config = dict(
    head_dim=64,
    muon_scale='original',
    lr=0.032,
    steps=9000,
)
Rows from block 2 of a small multi-label audio tagger, named by matrix and row number. Rows with one number belong to one neuron. Each number is 50 + 10 x the weight over its row's rms, rounded and kept within 0 to 99. All counts start at 0.
After each neuron's rows are labels from the 100 clips, of 14848, where the neuron reaches its highest value: "responds to" is what is common among them. Only what is clearly more common there than usual is listed. The data: tunes sung on syllables by a formant synthesiser.
# fc1: MLP up (model.blocks.2.mlp.fc1.weight, 768x192), inputs 128-191
# fc2: MLP down (model.blocks.2.mlp.fc2.weight, 192x768, transposed), outputs 128-191

fc1.302:56 26 37 43 52 62 56 35 44 47 59 47 41 57 48 49 48 52 54 62 42 57 58 64 35 33 24 52 70 46 66 53 63 62 49 46 45 58 50 64 54 51 54 48 48 49 49 61 56 57 44 48 51 64 56 43 51 60 59 49 71 51 50 39
fc2.302:35 49 49 45 46 51 57 61 55 80 33 51 38 50 36 45 40 50 62 58 31 50 35 40 59 55 65 37 55 56 42 43 80 50 58 59 45 43 56 43 59 64 38 48 68 47 38 53 54 59 57 36 54 35 56 46 59 58 36 56 64 46 49 64
responds to: vowel: /æ/; high voice

fc1.36:41 44 49 30 30 51 39 39 50 49 56 41 40 40 53 51 47 48 38 65 51 46 37 57 51 61 44 31 53 48 53 50 51 41 42 55 45 53 42 64 57 56 56 53 41 71 44 58 57 49 52 49 38 51 34 52 49 41 44 50 54 42 52 60
fc2.36:61 56 54 58 50 52 58 68 60 55 61 40 63 49 38 50 44 38 47 53 39 30 53 54 46 40 59 48 62 38 34 54 37 48 41 54 40 67 44 48 46 43 51 49 51 26 52 76 55 65 39 43 53 48 49 55 39 54 39 68 49 65 45 27
responds to: reverberation; the note D#; first note: D#; vowel: /i/

fc1.42:45 40 71 60 61 59 40 61 58 58 49 52 55 88 46 74 40 41 40 30 50 50 38 40 50 50 37 57 47 46 59 61 52 47 48 62 54 49 51 35 57 55 28 51 47 40 43 41 62 32 53 57 64 64 49 74 48 47 35 42 56 57 54 49
fc2.42:40 57 44 51 55 55 52 53 48 64 50 44 62 43 40 51 55 37 48 40 50 37 55 49 42 39 52 45 58 58 55 32 56 66 51 42 46 67 44 64 39 73 43 51 30 42 58 62 44 51 64 50 38 56 56 60 37 50 39 59 67 58 41 37
responds to: high voice; thin (high-pass); vowel: /ɑ/

fc1.713:46 61 61 57 67 51 35 45 48 34 65 58 47 47 32 65 33 50 71 48 42 43 43 53 43 34 58 43 50 70 36 56 47 48 44 41 57 44 53 38 51 47 41 59 55 62 43 51 51 67 48 38 53 31 59 52 59 68 48 55 39 31 58 39
fc2.713:49 37 56 33 34 50 55 48 36 52 38 53 55 51 63 32 42 55 32 68 48 54 40 56 43 58 38 55 51 62 29 42 54 59 56 44 42 56 33 53 50 73 46 61 60 69 34 35 62 37 50 52 51 50 51 56 60 50 29 60 49 54 45 43
responds to: muffled (low-pass); vowel: /ɑ/; rumble; mains hum

fc1.466:56 45 51 59 39 64 51 34 43 39 44 60 43 56 53 46 60 65 37 52 45 65 64 41 29 48 46 51 46 46 44 35 47 40 48 51 55 52 50 48 66 43 56 50 63 55 61 44 60 49 59 31 67 45 45 46 53 72 43 53 62 51 32 39
fc2.466:57 60 60 56 47 45 38 44 53 63 42 55 58 32 73 41 50 34 50 52 62 67 55 65 60 57 56 52 47 49 58 43 42 70 55 59 41 51 55 41 51 35 35 40 52 50 44 50 52 43 52 47 49 42 35 37 60 54 45 40 46 41 60 37
responds to: high voice

fc1.12:52 64 54 41 48 49 42 35 48 55 34 51 47 60 55 66 62 73 55 50 47 40 47 37 32 41 55 36 75 52 53 51 36 29 23 54 70 57 57 55 44 52 44 46 63 38 48 45 51 36 60 54 62 44 57 37 51 45 61 57 60 55 49 51
fc2.12:65 64 51 56 43 49 57 60 54 46 37 63 61 48 47 68 42 47 38 38 67 53 58 54 72 62 38 51 51 51 49 47 35 44 52 58 45 45 54 50 62 37 46 55 58 55 56 40 50 33 46 68 53 48 52 59 63 52 56 40 54 42 55 38
responds to: vowel: /e/; thin (high-pass)

fc1.139:57 51 52 55 41 47 54 47 37 53 48 64 38 47 51 34 47 62 54 50 53 38 43 68 40 49 30 60 45 48 55 37 51 52 31 56 49 45 46 64 36 51 25 36 34 63 47 49 51 57 53 43 69 38 62 59 65 64 49 47 52 46 63 55
fc2.139:51 61 61 49 59 51 59 43 48 47 46 58 46 40 38 61 53 65 56 61 25 66 69 56 44 41 51 60 52 53 59 37 42 47 49 54 49 46 68 52 31 51 39 36 44 41 53 62 43 55 41 45 45 53 57 73 48 41 47 38 59 52 53 54
responds to: vowel: /æ/

fc1.385:44 42 46 44 49 62 57 45 61 42 61 46 38 58 58 41 49 43 45 46 63 48 52 50 46 54 42 38 57 39 42 64 48 41 51 30 54 34 37 75 62 40 48 56 61 49 42 56 55 51 55 45 41 56 52 46 33 64 61 64 39 46 35 44
fc2.385:54 50 46 50 50 63 51 68 35 52 58 33 52 41 60 65 44 65 44 55 44 34 58 41 69 48 54 42 50 44 37 57 60 54 73 51 63 36 47 53 66 44 57 43 53 57 43 44 47 62 54 48 59 48 54 47 50 48 61 46 46 47 66 61
responds to: quiet level; deep voice; vowel: /u/; thin (high-pass)

fc1.189:51 48 53 39 46 39 56 42 41 33 66 60 35 47 41 40 85 31 43 53 53 65 40 46 59 52 48 38 74 59 47 46 43 37 45 61 55 38 50 33 52 48 53 53 32 66 49 58 39 44 56 55 69 63 64 51 53 52 56 53 64 50 57 48
fc2.189:50 47 55 50 64 47 32 65 53 42 47 60 48 50 47 56 50 58 68 40 59 55 66 34 58 50 43 52 47 50 59 53 44 52 46 66 67 46 41 66 69 66 46 46 43 38 70 44 29 41 61 64 42 47 53 48 58 60 62 48 44 49 21 58
responds to: vowel: /æ/; child-like voice

fc1.85:32 40 51 48 66 42 55 51 27 36 51 44 41 60 59 52 31 43 67 50 50 53 36 59 68 46 63 57 53 50 36 49 45 48 51 56 45 55 45 45 33 45 45 55 32 39 48 47 62 62 45 56 51 53 37 44 45 37 56 55 37 43 39 56
fc2.85:51 51 54 39 43 53 56 45 41 50 67 63 60 37 58 48 41 32 36 61 58 53 53 58 50 51 48 35 76 51 47 65 55 46 66 77 41 40 46 50 40 67 54 51 57 62 60 32 44 47 53 48 42 51 43 61 43 68 55 70 45 50 40 53
responds to: mains hum; vowel: /ɑ/

fc1.520:47 57 58 59 51 51 39 55 46 52 53 66 56 45 38 35 72 57 53 60 36 42 65 40 67 20 52 31 49 41 45 54 44 36 59 52 60 68 34 48 22 59 54 35 54 64 55 50 44 52 38 40 60 46 61 59 52 46 58 39 53 41 39 51
fc2.520:48 37 52 42 51 57 49 53 42 51 57 30 48 54 57 67 53 37 28 56 54 59 56 41 43 57 58 49 56 59 52 49 58 63 31 38 62 30 47 45 63 49 40 51 60 55 61 42 42 50 52 47 58 46 63 57 41 46 58 60 48 46 31 34
responds to: high voice; vowel: /e/

fc1.747:45 73 50 56 43 48 48 53 43 61 63 85 64 28 60 46 48 63 49 39 41 32 59 56 58 50 39 42 49 55 42 45 77 45 36 57 56 49 51 36 65 44 40 43 50 49 58 53 44 49 57 48 56 60 41 59 43 41 51 70 43 66 42 46
fc2.747:60 48 45 65 52 37 40 64 54 56 59 69 63 41 42 44 51 40 61 51 45 65 74 57 68 62 54 42 49 50 47 54 55 59 46 40 47 34 47 46 34 38 54 38 63 41 57 45 53 47 51 51 59 50 54 49 28 29 59 56 45 59 51 42
responds to: child-like voice; thin (high-pass); white noise

fc1.408:44 71 47 52 48 56 52 37 50 46 43 53 47 53 65 61 59 47 64 55 48 69 66 33 45 42 53 52 47 56 52 54 60 58 68 45 54 50 54 36 30 39 47 57 55 46 64 56 48 55 52 61 62 74 54 35 62 47 72 49 39 59 62 27
fc2.408:61 30 64 57 47 57 54 53 54 49 49 55 28 59 61 70 48 47 45 33 63 52 43 52 40 45 48 49 33 54 58 58 44 41 51 56 37 37 45 57 50 39 50 60 49 44 44 69 46 53 46 70 46 44 60 66 52 55 42 37 51 44 51 63
responds to: child-like voice; consonant: /ʃ/

fc1.582:69 53 56 47 58 55 62 53 55 30 51 59 54 44 37 59 46 48 49 51 57 75 51 39 44 49 42 53 49 46 59 31 40 23 43 69 51 49 38 60 45 36 38 71 63 67 47 50 45 50 49 54 40 41 57 39 65 45 51 63 47 68 36 70
fc2.582:35 42 27 55 35 28 59 47 57 50 39 67 51 42 60 57 51 45 38 42 58 38 43 49 46 56 47 45 50 34 52 33 29 50 40 55 49 45 53 49 59 49 68 27 60 40 58 47 49 56 50 51 50 56 46 30 44 55 58 42 39 64 63 54
responds to: deep voice; quiet level; thin (high-pass); vowel: /ɑ/

fc1.249:45 53 71 48 47 48 47 52 40 32 49 45 48 50 54 49 60 47 49 57 37 54 51 54 51 42 39 48 49 26 30 58 30 60 53 37 47 43 61 62 61 33 60 45 47 42 67 39 67 54 46 33 60 69 57 52 40 55 60 53 26 48 61 27
fc2.249:60 31 66 52 46 42 40 56 47 56 44 62 51 49 38 56 36 60 54 45 54 43 43 60 42 59 67 42 46 60 59 60 39 47 53 75 53 43 39 71 52 55 66 57 67 38 53 53 63 41 49 58 52 44 47 53 60 50 43 69 59 51 50 61
responds to: child-like voice

fc1.507:30 44 67 61 59 58 50 55 64 47 63 45 50 48 62 50 42 48 49 51 46 63 32 34 41 41 40 30 64 52 56 42 34 41 55 52 58 80 54 28 64 54 54 23 62 50 47 59 62 51 55 69 40 46 30 45 67 55 39 62 37 50 70 53
fc2.507:45 49 69 47 47 56 52 52 58 32 65 74 50 43 44 55 39 56 49 43 63 41 34 45 42 41 50 47 50 25 43 46 51 43 59 58 61 68 46 50 59 62 41 53 38 52 36 58 61 62 48 67 45 45 53 54 55 51 38 39 39 49 38 72
responds to: quiet level; the note B; muffled (low-pass); vowel: /e/

fc1.767:41 47 52 37 30 61 55 53 64 56 61 55 61 54 42 45 25 37 63 35 31 43 29 50 49 54 47 48 33 38 62 61 57 54 38 51 51 46 50 48 47 51 58 50 56 42 56 63 49 40 59 48 63 46 53 51 59 57 61 55 42 52 46 33
fc2.767:50 48 60 64 47 45 40 57 54 57 51 45 41 35 42 59 55 73 41 48 44 67 41 45 49 29 45 51 50 57 50 57 43 54 51 57 55 50 45 41 54 38 49 41 42 60 63 60 30 51 56 55 69 41 68 52 45 46 40 54 40 61 43 52
responds to: vowel: /æ/; low voice

fc1.184:55 34 28 61 36 55 40 56 55 61 91 49 49 47 54 50 54 61 47 53 44 62 45 32 60 51 55 52 42 59 60 53 56 69 36 41 50 48 59 48 34 47 39 56 37 60 47 51 40 33 54 73 59 52 57 59 43 67 47 31 50 59 55 63
fc2.184:57 51 50 51 37 45 52 39 68 45 56 58 54 54 64 41 38 52 52 51 61 59 63 57 46 43 60 39 40 64 55 49 55 53 50 66 51 54 50 61 50 54 61 41 68 52 34 24 49 45 39 58 37 41 65 51 49 33 67 40 60 56 50 36
responds to: quiet level; the note C#; vowel: /i/; consonant: /ʃ/

fc1.185:39 61 61 47 33 45 50 59 65 34 53 60 43 36 63 56 57 44 41 54 54 63 58 55 35 52 48 64 41 52 47 32 43 49 39 48 65 52 49 51 55 45 47 40 53 45 47 54 27 65 32 49 38 39 48 37 41 37 38 59 64 52 48 58
fc2.185:46 52 66 56 74 51 52 49 39 54 50 42 54 57 43 49 52 51 48 43 64 66 51 51 51 47 49 50 62 44 45 60 48 44 55 62 45 62 60 22 62 60 59 55 36 40 59 33 36 50 49 50 45 66 50 67 69 48 58 37 50 36 55 44
responds to: vowel: /e/

fc1.125:44 72 36 49 81 45 68 45 57 62 49 53 51 46 48 50 59 47 38 51 50 43 52 53 57 38 30 33 66 55 46 53 37 48 49 37 43 41 44 51 48 58 41 69 56 44 34 59 43 43 45 38 57 45 62 69 61 46 68 63 59 72 36 48
fc2.125:71 46 41 31 38 64 58 64 43 53 56 34 53 37 31 52 59 45 46 46 46 55 34 59 54 51 45 57 49 52 40 54 43 42 47 49 58 53 52 39 46 67 53 69 45 56 63 47 57 56 38 44 42 64 48 49 47 55 38 48 45 58 45 44
responds to: reverberation; child-like voice; thin (high-pass)

fc1.468:47 52 54 40 47 49 44 32 63 64 37 57 37 42 48 56 61 52 61 45 37 36 21 53 42 55 51 47 58 55 57 53 60 54 62 28 46 54 42 39 64 35 72 34 43 46 46 48 52 67 49 45 48 40 63 37 69 49 51 54 51 69 41 55
fc2.468:42 50 56 40 47 42 57 35 45 54 59 47 44 47 63 42 58 49 58 57 57 38 57 56 61 63 43 52 53 59 64 49 68 49 53 64 50 44 42 42 52 63 52 49 36 46 51 51 41 38 29 50 30 50 48 52 28 53 58 58 49 71 47 30
responds to: vowel: /æ/; high voice; mains hum

fc1.94:56 55 41 46 43 54 34 51 58 44 39 51 59 62 24 50 50 62 43 35 54 60 53 58 55 50 57 41 67 43 43 59 45 55 48 42 35 43 69 24 49 61 51 44 48 56 56 58 25 39 47 53 44 55 58 58 46 46 48 55 47 56 46 48
fc2.94:46 51 58 55 40 45 50 47 53 54 43 30 43 59 51 46 61 62 44 55 42 32 52 50 48 57 45 56 52 58 26 48 38 61 56 58 38 58 58 28 53 39 51 53 62 32 53 70 42 53 45 67 49 53 53 60 66 60 46 41 63 34 38 37
responds to: high voice; vowel: /e/; mains hum

fc1.349:50 55 46 57 47 37 47 38 51 59 58 69 52 50 54 44 43 73 56 67 51 50 44 60 44 39 51 32 41 43 42 54 54 54 45 66 34 60 59 63 37 59 41 50 69 56 42 47 47 50 36 69 59 41 48 54 67 51 65 45 50 59 48 58
fc2.349:51 54 54 44 48 36 45 41 45 54 51 38 65 55 24 48 52 49 51 74 56 30 34 61 51 45 53 50 60 37 52 41 55 53 47 36 49 46 68 51 56 45 41 37 51 49 40 46 46 64 40 39 64 54 52 50 49 40 48 52 46 54 51 54
responds to: vowel: /e/; deep voice; first note: F#

fc1.636:39 54 33 47 61 47 48 56 40 54 75 54 40 55 44 64 68 38 45 71 44 52 63 23 35 59 58 28 58 56 56 45 58 58 57 54 45 55 54 53 47 31 28 60 56 38 52 49 50 56 53 69 50 48 48 51 57 67 62 44 33 44 48 57
fc2.636:61 42 43 66 47 50 55 55 44 46 47 46 45 31 41 61 31 33 55 57 50 69 45 48 55 41 52 53 47 74 50 33 48 50 37 47 41 52 59 52 40 49 63 49 56 68 36 51 50 50 55 44 41 72 65 48 46 46 37 45 60 44 74 39
responds to: child-like voice; rumble

fc1.683:39 45 39 41 75 38 42 36 50 61 47 53 55 35 51 35 37 48 62 55 34 44 44 45 50 56 40 60 51 42 42 53 54 37 46 45 59 51 41 62 51 33 44 48 57 53 44 39 42 46 55 66 71 40 27 45 65 48 44 44 53 65 51 59
fc2.683:37 45 43 51 41 50 52 40 49 54 56 54 52 55 56 60 56 47 51 55 35 66 54 53 63 52 60 62 54 62 63 54 57 61 47 45 50 45 47 69 44 56 56 33 63 50 47 55 57 53 55 53 54 48 61 26 50 38 50 45 36 76 56 43
responds to: child-like voice; vowel: /u/; muffled (low-pass); first note: G#

fc1.561:57 47 41 58 51 46 54 63 63 52 54 55 42 49 45 60 52 45 56 49 62 57 57 29 31 49 29 90 66 35 34 44 45 28 44 68 57 62 43 55 43 67 44 43 51 52 50 31 59 46 43 19 56 51 48 55 40 56 41 49 45 58 59 57
fc2.561:36 46 56 68 42 66 48 49 42 54 58 45 49 46 41 40 46 49 28 55 39 35 46 35 51 34 34 62 43 82 53 57 22 47 61 43 55 41 48 57 64 60 60 51 35 54 56 43 49 41 40 53 61 32 44 59 25 71 49 55 55 38 49 56
responds to: the note G#; vibrato; first note: G#

fc1.252:55 48 59 49 67 52 53 34 55 42 39 43 61 55 56 38 41 62 49 82 64 67 60 56 73 53 54 36 46 18 61 54 52 39 59 65 57 36 71 50 38 53 52 53 44 51 41 50 42 50 45 62 52 44 33 54 46 54 55 64 50 61 62 51
fc2.252:54 56 74 43 56 57 60 56 63 54 56 46 51 42 34 47 48 50 50 40 43 55 34 63 43 48 55 46 59 39 60 71 51 64 58 48 53 46 50 50 53 68 51 58 56 46 44 45 50 37 56 68 50 49 59 57 46 47 42 35 50 44 38 61
responds to: reverberation; the note D#; vowel: /æ/; white noise

fc1.534:47 61 46 35 51 51 49 45 59 50 43 61 52 37 40 54 49 50 56 54 55 39 57 61 40 54 62 41 44 42 62 62 56 58 72 45 49 58 40 53 55 57 51 52 57 50 63 45 43 38 51 29 52 43 50 52 56 70 53 34 37 55 46 45
fc2.534:54 51 57 65 44 26 53 59 59 52 54 36 49 61 40 62 43 38 52 43 38 40 39 52 56 44 62 44 66 52 31 46 46 46 57 46 57 33 58 34 39 61 49 56 61 53 38 34 45 39 47 53 52 58 57 70 41 47 58 58 36 63 35 62
responds to: reverberation; the note D; first note: G

fc1.63:60 49 46 58 38 47 41 55 63 51 44 59 38 53 53 47 50 62 54 57 57 49 43 53 49 57 65 54 33 51 58 39 42 52 48 52 42 50 56 50 69 51 45 42 34 58 40 30 68 61 52 61 35 60 39 57 52 38 56 39 50 52 73 53
fc2.63:65 48 59 35 45 60 61 23 42 49 56 47 48 41 44 41 59 59 64 26 50 56 63 42 42 37 45 46 47 58 50 45 67 54 59 53 33 43 59 33 65 55 48 60 40 43 64 53 47 63 32 54 54 45 56 59 67 30 45 64 39 76 56 41
responds to: quiet level; reverberation; child-like voice; vowel: /ɑ/

fc1.247:28 61 49 44 46 46 37 42 50 40 60 38 47 61 50 58 52 54 38 65 64 55 62 52 56 44 49 44 38 61 48 47 46 61 62 44 61 61 45 48 56 56 45 64 44 34 44 56 54 27 51 46 54 45 54 64 61 43 39 39 57 42 45 58
fc2.247:40 41 36 47 48 47 49 55 53 28 57 51 35 30 48 56 56 62 43 43 57 77 54 31 63 57 37 54 57 45 36 47 52 44 76 28 58 40 52 56 31 74 62 44 44 41 39 53 51 53 55 69 40 44 60 57 49 66 53 58 42 54 53 51
responds to: reverberation; the note C; first note: C

fc1.630:55 51 67 60 54 61 42 33 56 52 33 46 58 40 50 48 38 46 45 55 51 62 42 56 56 54 65 47 39 54 46 58 54 46 52 52 47 52 51 52 50 45 40 51 69 62 38 30 66 59 83 20 62 46 38 73 66 36 47 45 60 50 55 22
fc2.630:63 47 55 35 53 45 41 43 53 53 42 65 57 38 54 46 59 51 46 48 52 47 28 42 53 47 55 53 41 64 45 54 49 45 49 43 47 59 25 54 41 58 64 28 61 38 54 59 41 42 34 53 45 49 62 58 34 48 52 40 40 54 64 43
responds to: the note G#; the note A#; high voice; first note: G#

fc1.440:43 42 46 50 50 58 53 45 47 55 32 28 32 56 51 34 63 42 36 56 44 58 49 60 47 41 59 42 41 59 71 59 69 60 46 33 51 54 52 37 69 56 52 48 49 44 44 38 64 43 34 56 82 34 55 57 45 48 54 65 43 44 51 61
fc2.440:42 53 55 49 51 39 61 53 45 48 53 46 38 54 54 57 55 62 60 45 65 58 48 48 70 43 53 41 67 68 50 60 50 52 37 49 44 54 46 54 61 65 56 56 44 53 47 50 44 46 38 54 46 48 49 37 48 32 47 39 43 65 63 35
responds to: reverberation; quiet level; vowel: /æ/; consonant: /t/

fc1.122:42 60 51 48 46 40 62 31 56 44 50 44 34 59 66 45 57 55 55 40 61 38 44 43 55 53 55 47 35 51 57 53 49 42 49 47 34 62 42 38 33 55 52 34 50 61 72 42 78 59 58 37 58 51 50 57 68 43 49 56 46 47 40 61
fc2.122:54 44 64 34 47 56 47 45 45 50 53 57 35 47 53 59 41 53 41 55 64 49 50 71 63 69 39 53 52 58 50 52 44 52 46 60 37 56 47 48 54 52 48 72 61 46 42 36 42 54 29 51 34 73 47 30 50 44 36 46 57 50 62 56
responds to: the note G#; reverberation; deep voice

fc1.124:51 69 55 60 63 58 59 24 42 42 45 59 52 56 46 47 50 37 62 57 50 35 67 47 42 44 40 50 43 50 66 42 62 22 50 42 49 67 48 60 31 26 46 53 76 67 41 57 47 51 35 56 39 42 68 49 61 47 41 43 42 54 53 59
fc2.124:58 39 51 46 50 43 50 32 60 61 47 53 55 57 65 48 45 60 68 55 70 41 68 51 36 68 51 55 51 52 31 50 37 57 45 75 70 59 52 46 68 43 36 50 50 39 56 51 65 49 32 44 41 59 57 33 48 45 48 60 61 31 54 57
responds to: deep voice; muffled (low-pass); first note: B

fc1.618:34 53 54 41 66 53 52 49 46 60 58 64 55 60 44 41 40 62 53 50 48 57 67 49 62 59 55 30 64 42 45 43 37 44 56 50 48 61 63 39 44 56 59 48 44 52 47 61 41 56 34 70 42 44 72 40 34 57 48 45 54 53 59 28
fc2.618:33 69 46 59 28 44 56 39 55 44 44 36 61 71 53 51 52 59 37 41 54 33 65 58 49 63 47 57 43 59 51 50 45 38 49 59 53 52 56 47 45 48 46 53 71 32 49 42 41 37 43 43 55 63 52 56 56 35 41 62 82 39 69 50
responds to: vowel: /e/

fc1.296:40 50 53 57 39 40 49 50 63 67 38 71 55 70 60 49 50 37 44 41 54 51 44 27 57 53 58 29 47 55 39 57 57 39 61 47 48 49 40 43 43 47 49 51 58 66 53 62 44 40 40 60 43 52 56 59 61 48 52 42 55 42 48 44
fc2.296:34 63 50 40 49 55 55 64 36 52 66 32 32 39 47 67 51 49 41 65 29 46 48 48 42 49 68 53 42 41 47 39 61 35 40 57 63 43 56 50 48 70 49 41 62 42 33 42 65 59 31 39 68 58 48 47 44 59 50 56 47 55 41 62
responds to: vowel: /e/; deep voice

fc1.702:54 58 56 52 59 51 40 61 55 39 56 53 37 53 48 47 62 76 60 50 49 28 49 50 52 52 43 59 47 46 33 57 41 49 39 35 45 51 49 43 42 60 46 52 53 50 45 44 61 40 51 55 48 51 57 23 35 40 36 52 48 41 61 38
fc2.702:50 52 55 63 53 54 45 67 54 62 77 49 60 55 56 57 49 23 33 53 41 55 57 51 44 59 53 49 48 69 43 40 42 42 47 32 38 55 57 49 57 65 50 61 57 40 68 37 57 55 52 28 37 50 54 43 56 51 39 64 49 42 43 71
responds to: quiet level; child-like voice

fc1.444:48 48 41 46 57 48 54 43 69 54 45 38 57 40 36 44 63 37 52 46 44 64 61 54 62 62 69 38 53 56 55 57 35 35 58 57 52 56 43 52 37 40 44 62 45 50 44 61 65 61 56 38 54 62 62 45 50 69 32 42 46 51 37 38
fc2.444:48 53 62 36 30 54 29 58 54 69 53 65 56 63 44 68 51 56 26 57 35 52 36 55 51 47 47 61 50 43 56 34 50 54 31 41 54 45 52 44 37 45 55 61 48 26 59 36 59 54 64 50 64 47 46 38 50 27 61 40 41 51 56 38
responds to: the note E; deep voice; the note F#; first note: F#

fc1.486:64 52 66 65 48 57 42 57 59 51 40 41 46 46 40 50 54 43 51 53 48 59 63 60 49 39 46 41 41 54 67 37 69 54 42 47 52 31 63 45 59 53 68 37 34 52 50 38 49 54 50 48 55 34 51 55 40 41 66 34 58 73 66 68
fc2.486:79 44 48 48 32 55 46 37 54 45 39 62 48 57 64 40 59 52 59 37 57 55 67 44 44 44 66 52 61 63 48 50 70 46 43 54 65 39 41 42 32 60 59 35 43 60 40 53 45 40 59 55 50 47 45 64 49 34 35 45 42 38 62 63
responds to: quiet level; high voice; the note C#; vowel: /æ/

fc1.416:51 21 56 44 48 44 53 47 50 43 56 45 49 35 43 50 49 64 51 39 49 40 50 38 62 55 38 50 65 54 38 28 51 69 36 45 48 54 38 38 48 42 49 41 34 45 53 53 63 31 42 38 52 50 46 38 38 50 60 67 62 47 68 42
fc2.416:50 38 54 39 43 56 47 45 38 62 41 40 55 60 61 42 57 52 59 50 66 43 50 65 41 60 48 27 54 53 58 38 35 62 53 66 51 53 48 42 62 47 61 56 56 67 56 45 52 46 33 54 41 65 56 56 40 52 52 56 54 62 73 66
responds to: muffled (low-pass); consonant: /ʃ/

fc1.153:66 36 59 43 43 74 51 42 56 31 40 57 52 45 57 50 38 54 64 62 32 52 59 59 34 43 67 39 61 44 57 27 37 46 53 51 69 54 61 39 62 54 39 36 56 49 48 49 57 60 55 44 38 46 65 65 36 53 34 49 51 59 66 38
fc2.153:43 50 64 47 45 66 43 32 46 55 33 49 44 71 50 55 44 67 52 49 34 39 42 45 40 42 50 33 65 37 62 44 52 43 58 51 65 53 68 72 54 62 55 52 58 36 62 41 56 44 53 47 52 43 59 47 52 40 48 46 36 47 41 47
responds to: quiet level; child-like voice; vowel: /u/; thin (high-pass)

fc1.301:53 52 49 38 52 50 37 55 57 41 34 56 61 38 47 55 54 28 38 56 33 40 48 59 51 54 65 57 49 47 40 45 47 32 52 51 51 65 36 57 49 41 43 48 57 60 26 69 42 62 51 47 49 71 47 68 56 57 55 49 45 73 51 44
fc2.301:32 71 48 39 36 60 24 56 55 56 23 48 44 64 52 57 31 59 42 48 64 45 53 49 45 48 40 53 69 44 52 71 61 38 46 54 54 49 40 44 52 60 55 55 39 43 62 53 58 54 49 51 34 46 34 52 40 62 60 74 45 66 48 66
responds to: the note E; child-like voice; first note: E

fc1.320:38 49 47 54 58 35 45 52 40 47 60 68 51 43 46 45 61 41 65 42 33 35 42 51 45 42 40 73 33 52 46 43 46 44 41 62 51 58 54 42 52 46 49 51 44 47 43 39 71 27 49 64 52 48 55 65 36 30 56 40 47 37 41 28
fc2.320:52 56 61 47 40 50 53 43 53 39 58 53 50 53 53 47 59 48 43 40 57 49 72 52 30 46 62 61 50 40 61 56 60 51 43 49 50 45 49 59 61 54 63 63 57 55 72 39 59 45 42 40 53 28 53 63 56 66 50 30 60 59 46 38
responds to: child-like voice; quiet level

fc1.267:62 39 48 59 61 54 68 47 44 59 78 58 41 42 68 48 55 73 42 39 61 49 39 49 54 56 71 37 61 53 42 56 61 39 51 45 52 61 45 54 48 72 18 54 54 26 50 49 49 57 53 45 43 40 65 51 32 47 50 65 43 30 49 43
fc2.267:39 39 33 28 67 38 42 39 55 42 54 52 46 48 40 71 46 63 56 48 45 44 46 67 42 46 55 68 50 47 60 48 53 69 67 53 61 60 58 58 60 54 66 67 53 29 56 54 55 38 41 43 45 60 71 45 48 51 34 49 44 54 43 38
responds to: deep voice; the note D; first note: F#; first note: G

fc1.373:48 48 56 77 46 47 36 34 52 28 48 59 53 45 43 65 71 58 50 52 59 50 45 53 46 35 33 59 59 46 63 49 42 50 55 45 63 57 41 54 55 53 35 62 41 57 71 42 49 35 53 49 57 58 50 46 34 51 48 51 50 51 51 60
fc2.373:33 41 32 33 53 40 67 53 48 49 53 46 36 47 51 56 50 45 69 64 63 52 48 60 48 63 47 48 80 57 52 40 69 52 53 59 54 42 47 53 49 36 64 47 56 59 49 41 44 51 61 31 51 57 47 41 48 63 47 35 51 66 42 62
responds to: child-like voice; thin (high-pass); vowel: /æ/; consonant: /t/

fc1.351:43 23 62 54 52 38 61 61 32 51 53 71 57 56 42 37 60 57 39 33 35 41 39 49 56 42 49 50 41 56 45 52 31 20 46 67 63 42 55 45 49 63 55 39 43 53 55 44 62 56 48 50 56 40 46 54 44 51 40 51 47 51 57 65
fc2.351:67 45 51 46 46 52 42 48 56 49 47 47 42 49 57 52 51 52 49 68 51 50 40 46 55 29 61 50 49 55 38 48 51 50 54 53 39 40 58 61 26 44 45 30 38 32 67 46 55 47 52 34 47 52 57 61 29 57 45 65 53 49 53 50
responds to: the note G#; reverberation; first note: G#